{
  "train_examples": 72500,
  "crop_scale_min": 1,
  "arch": "coatnet",
  "hidden_act": "squared_relu",
  "inner_norm": false,
  "widths": [48, 96, 192],
  "shampoo_beta": 0.95,
  "precondition_frequency": 32,
  "max_grad_norm": 1.0,
  "max_steps": 6700,
  "warmup_steps": 1340
}
Rows from block 2, named by matrix and row number. Each number is 128 + 24 x the weight over its row's rms, rounded and kept within 0 to 255. All counts start at 0. Numbers have three digits each. After the name is the row's rms in percent of the matrix's.
# convs0: expand pointwise conv (model.blocks.2.convs.0.weight, 192x48x1x1), inputs 0-47
convs0.0 093:119158136066110150085116088153148117127156077096141120130137127112149119135104146133154131079143101111136153132152119144111132107117144093137175
convs0.1 090:148147161131131141162136105144120153111102117121136149141173127150101173112152138105150141154093132159128123119186104098167114105168096109145108
convs0.2 102:115111125117159183142082152130096149110083103088133095117131129136116172117134111121121151146124134131162098138125069109115162137106100133114110
convs0.3 101:125120101096133142088167135138155133140151090091126176112117147143125110126094142155170114122123078119086146106126138146153086123153127159130158
convs0.4 110:130141142116125139129133136133110119079116136111110129081122132105123112057140147091111101144098153125180173131143087136151127114138128128097084
convs0.5 100:166129150134100118080140160111212132134157138159148134152150139114150112091108122105127122139093105135134101112119121121143168099142145135103121
convs0.6 106:162122170098146113143136157124074121135165145117151141139147143137149127097138134114112145115147138169101140125163114077067143108102142105141150
convs0.7 094:050150134087125138116132086117118103133120116141139158158111133154108139140133157149135117078133108158127164141181114097147126122107104132143137
convs0.8 099:155154133111105179116144124079118169112125168157172122113117112134153121155114130131097117105150141106108087151163133126155132129103164156162114
convs0.9 093:100136135131187123148121130150179124168114125163147154122083114125107104108154144146096099115106145179114102127153151123150160143129145110137102
convs0.10 096:155146099127111159141129094112175145143127141147130135138136139137170111180120072062124084158133149148153112154115119142130121149127141133129148
convs0.11 095:095113116114142128119125137145085175089138111160146171117088090114085138143137123123119098136126100163126143129127124091117098154162120075121141
convs0.12 093:170112181104138130115089109151144147090151090089148106151167146116131143168112149119117158129080110105124134131135118137143141130149103148107163
convs0.13 094:128138132162104134164112136163133132119104164140148160117135145105068155109122074099086157168108136135128124114112140116138132076142125099106121
convs0.14 098:134142101157111134164169161133176117087106121128078121120172110160105159115141116137117120085158168161124102129106109150118132132129143135110108
convs0.15 097:139107113104077130098122117098133159097136110121131170128111121141123151108083144168142117141111069112147150160134129123091117103128158131175153
convs0.16 096:123153120153148118148088141113092103115132144088131123110148114194144145136161160096157098126103147161120094126116148137150128153134105174143155
convs0.17 098:096158143124111128136121119116124110113146150129166158116143171137089122136162078143142152100152110148151078097167149098120098103120090110135119
convs0.18 096:101177130157124129154134102132107141154111112130129167130161116114163114122124120071155096152112152150145113129109132142107096167139127166187135
convs0.19 101:145109133106099152140089089137139170139109150109115144075122166120114127129147096170116095103153149137139099117170132136150124142131123187118143
convs0.20 107:124110100143135132111133123140108150118085115091102102124132158117120166097117121132160117164130122134114086134140078092107125122083138168120069
convs0.21 093:138158175149138154100121098153099126128082083150121074134119102107116105187158132127134143099131113146118104134142115118159102150138135099137141
convs0.22 087:130125126140135164134122101135133150129107111138137119128117107135114155180146134087167126156153139153158162120208132105144153125166086102130123
convs0.23 100:091121135123153115112141137152112098145139110125087165157122106123138107090139129126129102157086110139159073122075108120143128103151157111095162
convs0.24 098:126101175112145151132155196146104122133124083116129125114119106100169114128145106142110142153131145172123153107092149117126159112160137095107104
convs0.25 100:140107151103150153111118123115102113143185120123121096120125109139097160123110127153096147135146126157134137144118040075101132128120141109113126
convs0.26 097:097126152127120125119075104172133118088094115127140099094126137126106105131100085116094101100185145101154132125123129115134137099089132135152151
convs0.27 102:158129112151101103178119096121157162092147133123090164123138135139113104096116088144103111130116120100154166129147093088103150135145109105107107
convs0.28 101:167125087140152136088120142129089134085140073129131139182105092130134108149106186148128127113112134101138161111103128136133138132122118136141163
convs0.29 100:107172110093125114108164102111134145129180137082130122114181105174117140130094123137151139118140079098120151132151134159134123146155138104145128
convs0.30 105:083142150145173166133155160101138144117134162134117111153086094095093113154126167120106121136136147101092134132102135156134176098139130125115134
convs0.31 087:147143155068131117116115103090150120115136116110156137153137123144146117100120144172141119128108070134122151134145115114082132119063158160122141
convs0.32 100:085141181141103159122150141130108123156121110137127124076126141141112139121155170142091097124141098147115151198116102113119108135127124126092147
convs0.33 108:132128173144135117172147089108152141139171142163126134126072098134091114139119145113127108121129144165157130197123109093135130132140127132151109
convs0.34 102:160160162086112149091125110151113134137163134075085150129121132141116129145124110135135125120083085088155122134105120107101129119110078109106141
convs0.35 120:176133136116155128138157130148083157123159151125145107158096107148175113103121144122104073139132129191120154136108131149133113131122106095144114
convs0.36 095:143137128101074122123111088127135135132145099142103155150125133115092107146108115081121153093151075089138166176113126118109147144128113112118098
convs0.37 092:116106126157107110163127093168107141175096151110141095128123155127120077178173146152158114147149135125126118152134122100101110129112127091103130
convs0.38 109:132110105153108126138147139136159125084134100176143119152109101120090134127148088147172158115162150140181153119124152113155131087137142094142118
convs0.39 107:136165105114106129140143137113123114121133165158175111133138150157157125183085155119081116124152108109084103103116121140139096140108172147135131
convs0.40 108:095133131159097116107120120135125128148134107140123108131079137112165159157162097158165114111129163103172145181122123103085135105135121103102120
convs0.41 095:125172114069125129119135099135099150112164121116087105160124146128092115122143113162167161119137086127082115089147130143152156131103115117132135
convs0.42 102:145092125140113103159134128093115148134154147164134123104116131129065092115123152139102142134138162119161156182138153108126137131159111073138111
convs0.43 103:132157153156139108164140106087130128101104138145113123075090120104074109130139158138116134124117150131131169158124170102122162147172121146116113
convs0.44 097:141170133180118102157115097104169122113119121165137097100123127135107127135140165118134112177143143117121135190084138120132140112158107103132106
convs0.45 107:123110107076160139104085124120100113171093123138103129107134071106151086145171132147133119119117175113118123138109134140132131089130162123125108
convs0.46 105:115118145137093128098098125147123135136148154089096128167127150153128134111170137109068093164116122097112128126155148169106143131109092141091148
convs0.47 095:098158105150149159120098097102105114110140094074126087126151109149122115134143141119162140124161112117120170132122150155149123112084100119177143
convs0.48 103:135133171136118114108122109147129117191154156146100121071157110146129127167092105113116141136114112121103164111171140117115105141175145102134126
convs0.49 094:143133069171160120140165158155127138113101133140129136155118181149128151120120109104107109159139164108160114093105132150166102134151097143129131
convs0.50 105:093132135130169158126105119118133148142110130125114113111127055141113149150160122144140081113168113128137166143098128104125114107151104134067148
convs0.51 104:131109154090113141077147148112140109154107137120149143174154135137144152095100114132101122116126101128125135136117175117078129066124133116081130
convs0.52 115:129121088139089151140139130124142152123145108080106150129117127144142148148116100199126109114112110114163152129090135092180110136118115100119163
convs0.53 095:083189112138122142098129105092134132096157103134091159115136128127122144134152161108123111175143112125118174121118133138143134107129079118175132
convs0.54 096:150128143103163133112154124116109136129133102116132150152128070146186118128153097148122097175170137150134148102086122136156129149127141155159158
convs0.55 103:142088151137125094192109140120135149081131153148131125144152145100122094097096135138155138118120124127131105078128139144112130093170157114155098
convs0.56 106:140113126148116146155144135143119141118124117122108112111123106150084145133146150177101139143134108111082117145087154152156111111132143121049081
convs0.57 098:130140155123091167118135130083135152105150146099113136112157184150136091104174108121160106165166110122113121106152138125127115154131110153121092
convs0.58 104:125135145164109149128109099147115128155134146162173097130088116109092115125179135115129123117128109152133154185165144114161166110151146126162139
convs0.59 096:106110150165137153134131092120129152144107108147139085139158112080092082145098102104135129110123137156099112085146147149118158111146166154141120
convs0.60 102:128176147160089159171108088106122090159118140122126131168154136108126131120166140158119130150143116103157123142170093122134158100108127132099108
convs0.61 103:146124198135105162122074091092088095080151121109116137141169142124137136143124148121119113142137120106117092127133157135141117131119118150086123
convs0.62 103:097146098096145129128099094105127098145119127076143103144153130142116136109145133127118125075136168131124140121094092103186109149142093125166137
convs0.63 105:165157175160138130129153146134128115128171130153158194147126126122122103106135136116149158115153109128104138147124158132160093169126162096131156
convs0.64 099:130130146109116127158066090178161117089169101149114132163126136103130126121128128130160139099103106130134101154148138162128122099156126085108144
convs0.65 110:119143115158142099105106129138158139080110118089160141138125151128161123141164071128141129130133124161120117147091096169176112108119117120085143
convs0.66 100:165128123101118140130113085121105160127114147148163153134135120110132114118166162180103146126153126135147102118085150119132150179089087151111142
convs0.67 092:124123150128107136091159123147143095099108103089105170105168134113125119125105090152090144153116152129073147172112151118093138102136126129114146
convs0.68 094:123134173123151129150114143118086135064127130085119120186182116127136148152126141140109135128118140098133138129152133130152084139126123133094175
convs0.69 100:198126128098105154135146119114089151129093124127114135122102122139080147126119094101137137167139129135102133094146120133164135127166113075118100
convs0.70 101:122127167100127110125112166114143167137103131142150121134100144110146151134101124135091073153120161087088155152181135122116144145099133092137116
convs0.71 108:146096089091158112112143165178095123095161108115141155161116099110116087136102134145160126166134124124116141118107110151152118153121172119128142
convs0.72 097:108153145148137152096109118102118138139111092101103110110121080153105099143186152145150107107153113117125148110094119107084157115151121136102164
convs0.73 099:101102155148093095114144107141103174157145147145104132126127150151107130165122153146123158082153140141134127161158120096097102111089159152147148
convs0.74 098:092066096130115125119141156138112132133112119139121069124121114114128075134139155118151119128104134152128137118104080063144141098112143125108108
convs0.75 098:144117103078166128079109126156125121130120128144138109159146146129139120105140132107135139185094114094151118070087142135125141122142132092115168
convs0.76 099:163138130137097121163144129112138116118141195136143158154129177135147134133076100154122146076133090138135141146102134121126140160089143117107146
convs0.77 093:097141124138172128152083102164110154109107095112154169153144112130086167123145121148149106112122104153126101136175110124158112115137125083125134
convs0.78 100:075121145109125135110119135107136179143111156112107147145124180190142119115129132160152099120129119107125172140141099123161130126163121178132128
convs0.79 092:107103153119151156108108164100159138134113132190112178121122105083105106116124116094116092131134140159129110103115114118119173107166122148120117
convs0.80 105:120080162131189104131098124136111139137110158142153122095126099116103089133117169118133100143127148130103070109134126130110114104155112128153166
convs0.81 095:128088095130147135122118135120127124108088105096108060116139151138075151107139122141144150143117119138150118144155068107119133141102119162131086
convs0.82 100:107150118161140109140155108188114160090099141143156133128152107111111129142092104156111100179108135123157149126109129075160143137148118154128129
convs0.83 100:122150174163133114167137093135084114128104131179089140140124086106100124133100107136122125166139103120139162154151135124141118113135101107107174
convs0.84 099:080143111131153134109116105118129120127130142099137146123097119164138128110171123144164112181151140114108103103146102120135111104088075098105172
convs0.85 106:143130126109111115103108128137159074091139127082141132119155114131130121113118126114154144120106104123164128101066139119107135169120188081116135
convs0.86 106:131091165153164101095132159168091168149152150130130137098182145151146137135160098123085118155128126110127137135114113121123116101120149087139133
convs0.87 092:137165153064126085160146099132104125089145149105111107099137128114125119161136135129146096130124116135149151102165164154116157111182115123125132
convs0.88 105:169123087107123156112102136115170103131111107100154161186096135174158136140132151147114134133125152145102121086127119118119136142120148166166142
convs0.89 096:128106170127090067153137116125146133110192161129108151134123160133090127121119153155131108122139100132145154146136104089086134144165122135118119
convs0.90 099:071110104081119104134140139183121136093126124099133137100163102149071141121126141163111145120129122127091156161125152125112148110125149099134141
convs0.91 097:090143137084112112136131095173107108124129148112087135152147132147080150104148130136139076153147151116099148126190103137134131136145131118156145
convs0.92 109:146115140152150133147087118165103160139104186161164115150135166138131108105142130160140176145162138162127114121162105137160137139139143155150120
convs0.93 101:161175109110116168160081103146131174131124100135154158150131161113148121124153173091122102161108114114111128139118123156119144130113159106097119
convs0.94 092:110108124118134113147164134117125107129104155111116115154135112139092109153135105111100102141118159141087129165123177124106054138148117173139162
convs0.95 105:083126187124138110142137151111155123147122168095142117199128137173171135125148127137134121168123114152145136122126109096107114155131135158122120
convs0.96 099:131132124172110137125141108139100121107132132151118057118115152121123079181101142125142146120129111103093108147147121118169140144091119096162158
convs0.97 097:121174104124166126096128153124095158142114111135169177173090096145098143116119126135142159116116119097141152143132166121109123118134120116122183
convs0.98 101:118100135138147098125117146175112123111113158122085153137125156126079155109131114126111113149125088114166111127137109126178124147170090106125177
convs0.99 092:136131114169113131099129142126084096126096128126078172143126094154074128161103126150124111130132150081125147162176161114128138131128131123108113
convs0.100 099:124153147106139151175136133076132159118087130126150128123145078140134147145114134146138145138067164164142120123146125162153102119136138173154129
convs0.101 101:167104134150103148116100116132129196144117144127111140093088101143120120159156122121131070120126143098100092156152131128127154160116168122141119
convs0.102 098:129086133172111098122125070120109165118098156157106143163109145124104137157121161121132120111137144133118158158143156120167175151096129155131131
convs0.103 104:162068128114104118114137117158170140185115160114156120115121116104144095137139155153174109131136139141117144115113125104123166104103108121085148
convs0.104 089:091142153109089097160119084144079112147116143106120126102130117099110111158114091152124083104162124129126125148151122135167151096097119142138156
convs0.105 104:154100101166112121102154129132129136171156130108142127104162107133106126099108097124163164095144129138157163152107073142160166112122136102125107
convs0.106 090:112141128146140126128156144091149120113116127118164115071139155097146133147127150126155136134144162163098156128173098146186108139115077144138115
convs0.107 110:133159131109129119115149070124124173123136155155174171148118099181133090111134112124150125115137136094113133165141120134131079131104143099141146
convs0.108 106:125096147093094106123151145149080149146149179132102092133112114145112058156124125099146135123118109107132108157125110090133116127117103102140115
convs0.109 098:116138144133148149106114144117101156140127159138153138116136109097112136148148145112118120152123153099093092159163154132165141174067171088119119
convs0.110 103:107142141138138125095074091080160147128134152156127104126114108089138097142153126143161086125156132120149147178140126087135169102131125132127118
convs0.111 102:162121138123101139147114138145127113147126140142090149103154095129127103137131173141118112125127130157119132112142134164115105163125222084126104
convs0.112 102:095127129131132119131143127139089107110125163138099197103109108136167110108136153119102117150109140137141091116092101119164111146163104089108162
convs0.113 105:105119091123132164139120103144097184093110148133129140125144120153127158085136123099132125155103108127167120128104089144131148102091099086088130
convs0.114 105:098136117148121100146126134144152140135091110086122114121109114149128137118110146088187108131117157155173103126121142137118083196138141159131147
convs0.115 102:106170124132142125134156141136166110105126091099102124113152081119145143143139092125105142106103159127137097141069167081106138148102129122109147
convs0.116 089:154112095152131106149146164115163121079142148171134148134162152132117121124125089078106119119130140147146132096136161132162102081136129169130108
convs0.117 100:141111122117096136150118100181179187142110107176123128156112175123139097097114124110114094100155143127129127098161128128127132122118144159127112
convs0.118 104:136098135136144138155125106175097140160101147104146130154135110137116080117131109063151111149127167167156129122111125143117120172129126165161129
convs0.119 103:123137170137128122123142147108125114101149127109114165144107128101097093149117172124109138145125118120163121224126110106127103143155110135100144
convs0.120 104:131115126076144137126138140115109098136100111128132113090137073108163121154148176136153177121173125135139136113098108167111103123157152118118101
convs0.121 091:137130118168122126156115116163103153106103145165104183106111122118096112136106145092109135148113073132121121146088157157138098133145118089102122
convs0.122 114:156129091133114095134160123108119138168153100148109139152087113148136141125118109156143127086075126092155142143093118126162134169110120142081134
convs0.123 100:192074144133121149123086136106108121104165136130121132140131102077153139124120144134115148164089124102149100142095134139107120136114089118094136
convs0.124 108:150138094144127113141163116136116098111148183130112159138133185143130140140072120124102123137087162157121103164149123130130123152170137097125148
convs0.125 097:109120094154102122086104131132157134132105131116119100139132098096157128118094136173126142118135129121104088133163169088092150135115095134079158
convs0.126 100:080087090126148093106157127166123118114146146174129154125108155150178117087131091122104129163113136121120105111136142132168114147129128154122150
convs0.127 107:167078141107118127159169094111128123149114107124122161152148087093146115124158137140123165130141124136128126150079116168130103088121130099170128
convs0.128 105:132104110127116139143112124098127143077106069155169151116089128111150176123147125101134158128175149115131120112155147139147162117148097155107134
convs0.129 092:096114143099133124131197139165119165106103150188120122125145102084146116113088109122115111142128121135107105115113132089103128139159129161136135
convs0.130 097:139161123131144146112093075152068138113140116104150153140140153115133143167125107152107149082139141102112116145146182099135111150122142135106158
convs0.131 097:115101132158147124131138148138179086073096114134103151093188109122109140125157135118137132125141160124100102143108167143087133123120140157123106
convs0.132 092:141157171123118148183155119142130138134110117122155099158157124138130159144122126125160160167104114163134159120152111108184113119158111091129095
convs0.133 100:127104153108103109130130113118159154145151129120114134146099112108120155089124136104130119095117092096163095153182104154088148084137161105103116
convs0.134 098:167128118106129094122110154138096135138160093120104129118147103100173091104152124116161137147083120096107101091143136100132126120140159093148090
convs0.135 097:119157116165137155114084154109096109137141124120094139091118083103140119122109132147086148145148131099117113159151159082122173106100104126102127
convs0.136 094:135129139086139131097113091109117126113117139164114122128132154093129167104104148168119129130116102179105168102195115125119110109094102144140124
convs0.137 097:088133103119103087168097088137123143118143131113143126131113149116125115149177086146144169111115137142156091149128149153137083110092140135109162
convs0.138 100:110129121158081127137131118135123109145188140115126106152107097133152096136192122091132091143103101085128094135133140100138133131084124125112108
convs0.139 099:132094140113135133130165091113119172145130101097129153141098092122153104121146122174147093114131105129086114111101134175119110088153136172131135
convs0.140 104:148123152087109153153129134114127135143143134145133145168115119126146131134122094172121155101095132102177183152122175117140144162109114096085139
convs0.141 101:122147108070156117119143131153113115179131103126075164159124115150130119109119099093142091156095113116136085113110141111147135100130142129089127
convs0.142 100:164111100114121126135130130149097129117166141119139166130150083139151107092112139147114104101111103156140126115085127123108135153154197084106138
convs0.143 107:115153137149140131117122138114127136141122098100137147146106187127129121128135153164129123139132152121168200153157130107182083093115113120150150
convs0.144 097:116174086159130129166128086128147112155101080180127128130127141148132111134124141108128144125139124128138123170132151112145153109095187095153113
convs0.145 097:122158133114206150122102136102123139119108106155147131112094080122101119120103183114133125132146142156124171156115169134124130112117119128090121
convs0.146 099:089092157159142156113118117131125154129103121132121114141123087073102122146119120087182097098166127132115150129106146126144126173132122086121147
convs0.147 089:120097132136114102105178115183133124176116138149150127127123098124128100130124144133149078123085144157099126101116119116125182141083117103121120
convs0.148 099:166134137074103115148145129156129162130116125137122089128154115123121111088117152134115144111114169162156144152103084130101139152141190125149103
convs0.149 103:167117132143147150120095110119090131131129108081156153124110139153109136177190137146143070132106104111140129173152152148131129135103124119116130
convs0.150 109:122102116146070135107112148103145114096152118107116160116141086117149110122144141105121140174139120119103091089113098116105139123122172075135102
convs0.151 111:151181117118154136115140131139091131113112161133124147150092127094159174150092150096135126127156131115136152122134176155181138163131114159126144
convs0.152 109:163131086139188112111129119111102099140100184159115109100143139143159124128138130142115131165131175127118106112151146167162137103141136102104134
convs0.153 099:093131119176124140121136172119147118113096125106115134166145118095089176106094147121113123129120143118116127176126122115090095123149191140130125
convs0.154 088:141143127127146167127129118145106142106083135120111122116123122126121163130146159090138129130093119167122128102167099107155132104187090094129186
convs0.155 093:084121146150138113118150132124085140179117171172123107132126127093085143169162128135121131117125116139172118185130152101152137103114140132133114
convs0.156 108:154145169142123094093116118152133102170155144151107133088164106174114148137111102143116147137127105104128144101178120097114099164137129100121144
convs0.157 103:127126104122185139123090159098155129141097119137123141106114073139096148152135131143193110130108128125127181122124126110119128096103162155115143
convs0.158 103:187114137162117065105133122086121131097101110150112120122153122111131142078117126117118178122118133122116099108142153141101145129147144141124078
convs0.159 096:123110176124121135154145114097153113107146148169116150117088120112102136131135137103072129116146094117139194154164129132105161115123122136107162
convs0.160 113:153159131101194117089128099147137113134106141148113095143150166136122116115145143128141095139086119091157134109074117143089142113143120122121158
convs0.161 096:111167107152102122117163139122166144117107149106147158070113172155119130139122098144147100120180140111125145103130133131172107093126096148110124
convs0.162 108:137101089117119116155160122137158142115144145162099146149121107163114189123129107116137172099121071130149107127138101124151145164128128154086127
convs0.163 106:120097123133129105090116130145122099133148116133133125192132120141158104075163088107126115183117137126108081095128119136165140116158147127152126
convs0.164 093:142149160150133130166115098111177172163132112168151105123091110124120122105101145157113069138116154143149144131148117125125142117100160122162103
convs0.165 093:133144147105120177142105167154078166115129122128145123128113104130140115156094160091135153172077124139137158098132140107160128115163118111151133
convs0.166 096:154127116147110130143125170153200136163119147145127144164131149112118148094138103114160126117129145123137103065131121119147158156138138145081104
convs0.167 108:159147169136128136126132126145122108113126113108148138080114131119124103098124155110151140139120172117162171144152076106162155090159159131118086
convs0.168 083:154136143138146158153132100149154173131093111104141078129161127113122135137158128114109164130061123142135135125140102101156143099147109084148150
convs0.169 104:115130151105153127125080126123140119144134149147110130128148135092110139124106139161115115073154137098131149134206122077093156116112136146156115
convs0.170 096:149174135178142134150141137124150134124138115152143123091134153145148112100110134088102099187142099111140107176103138124153131148130149091140092
convs0.171 098:102146127168130109136137078150080133135096129134130108133149127123102104195113174147144115153109144096116135134150146131135142158101136151087157
convs0.172 098:114120166139119134139086136080102129117133093158169151109145138127166145106124095102117131157096151083133075094110123110140116089112126129144137
convs0.173 096:145151151132125173149118135122135091091152116133087113128107134136096124108132145141149151115121132068174142186132076098132107126140128132129096
convs0.174 095:134154135108137142120163151097107100099111174143139134166113146135155149169109159135125156112164111100086098113087130157131113158148123174126127
convs0.175 105:116139100133062124114142153144143163101145117135156113130106104118151155072098128138133169118125152095121145118084135092129115130161133107096158
convs0.176 083:112123145125123114128072131135136113083108118137152110120142126098125088144116062153092124132152150143102147110115146101105091121082131138146174
convs0.177 092:170135151108118151132122101095104150098142094102114092117146093109146123142127132143074137145139146087109097134142132107122092136128109141079176
convs0.178 101:105136129111136102092097156126141103149140094095151153128119102154158071112130125147148113142135133141107149092115129152173127136170144169168153
convs0.179 100:098130130147118126139105094092162150110105168132151162104169079109137114082110104127086146114110122125105109123118162118102084124154123113109138
convs0.180 097:169126136096128145154175127145167098104128156108107176112145135113155138178123101084103167135150150130100154127091130140111106125128127122131101
convs0.181 106:092121160083112121134126120115106136119096111140067157109127132114100103138108133148104112120150135076073175136124112154087132113115113111120136
convs0.182 095:060144145109099094168116125139112088119126160103119136146137093171115143155136121119137076131123129154145158139165122151128136120114142120131177
convs0.183 096:102119126134136115124114127119084150163119145120103136129108089104169107096098110136110145193120165093108133146117191106123133106156111116133132
convs0.184 102:109150083142148142169162130119134113099118083148123150104094111130110157087124138107113141120137119106083130149136159154124163147114163140073131
convs0.185 090:136146091086128108126124089161096148122165148092154111106116116111126107141107147180170125134141119152135125132101132118112170142099127076104106
convs0.186 113:135110109126124128181129111142094133108115149161173163143128137097119156102114128157129138088117121148070181122136111118119156180109137146125130
convs0.187 091:097117141124116089061126110132106120136146152155120101123137113077133085141141155135174120164123129129111141127110151083155157111094122099130146
convs0.188 111:120113137086119138114189137139169140136117158138140135149099117173142112099118126163116165092128179118168126117094105143128163142126113124112099
convs0.189 101:155161103102088152125152117152111142123163143114103110165107091132128136156111146123154150087122106121160128140100107172150118125091081140094133
convs0.190 108:146173109140106145145143144113115137124151105134145118120148115104115134092057158158121092115109121124114145091073158093130111155108156138138106
convs0.191 095:106127117109123131120133040123142176099107103153147156103108137114113147146079104154115112119144113112116071123155134134119118121130152114140133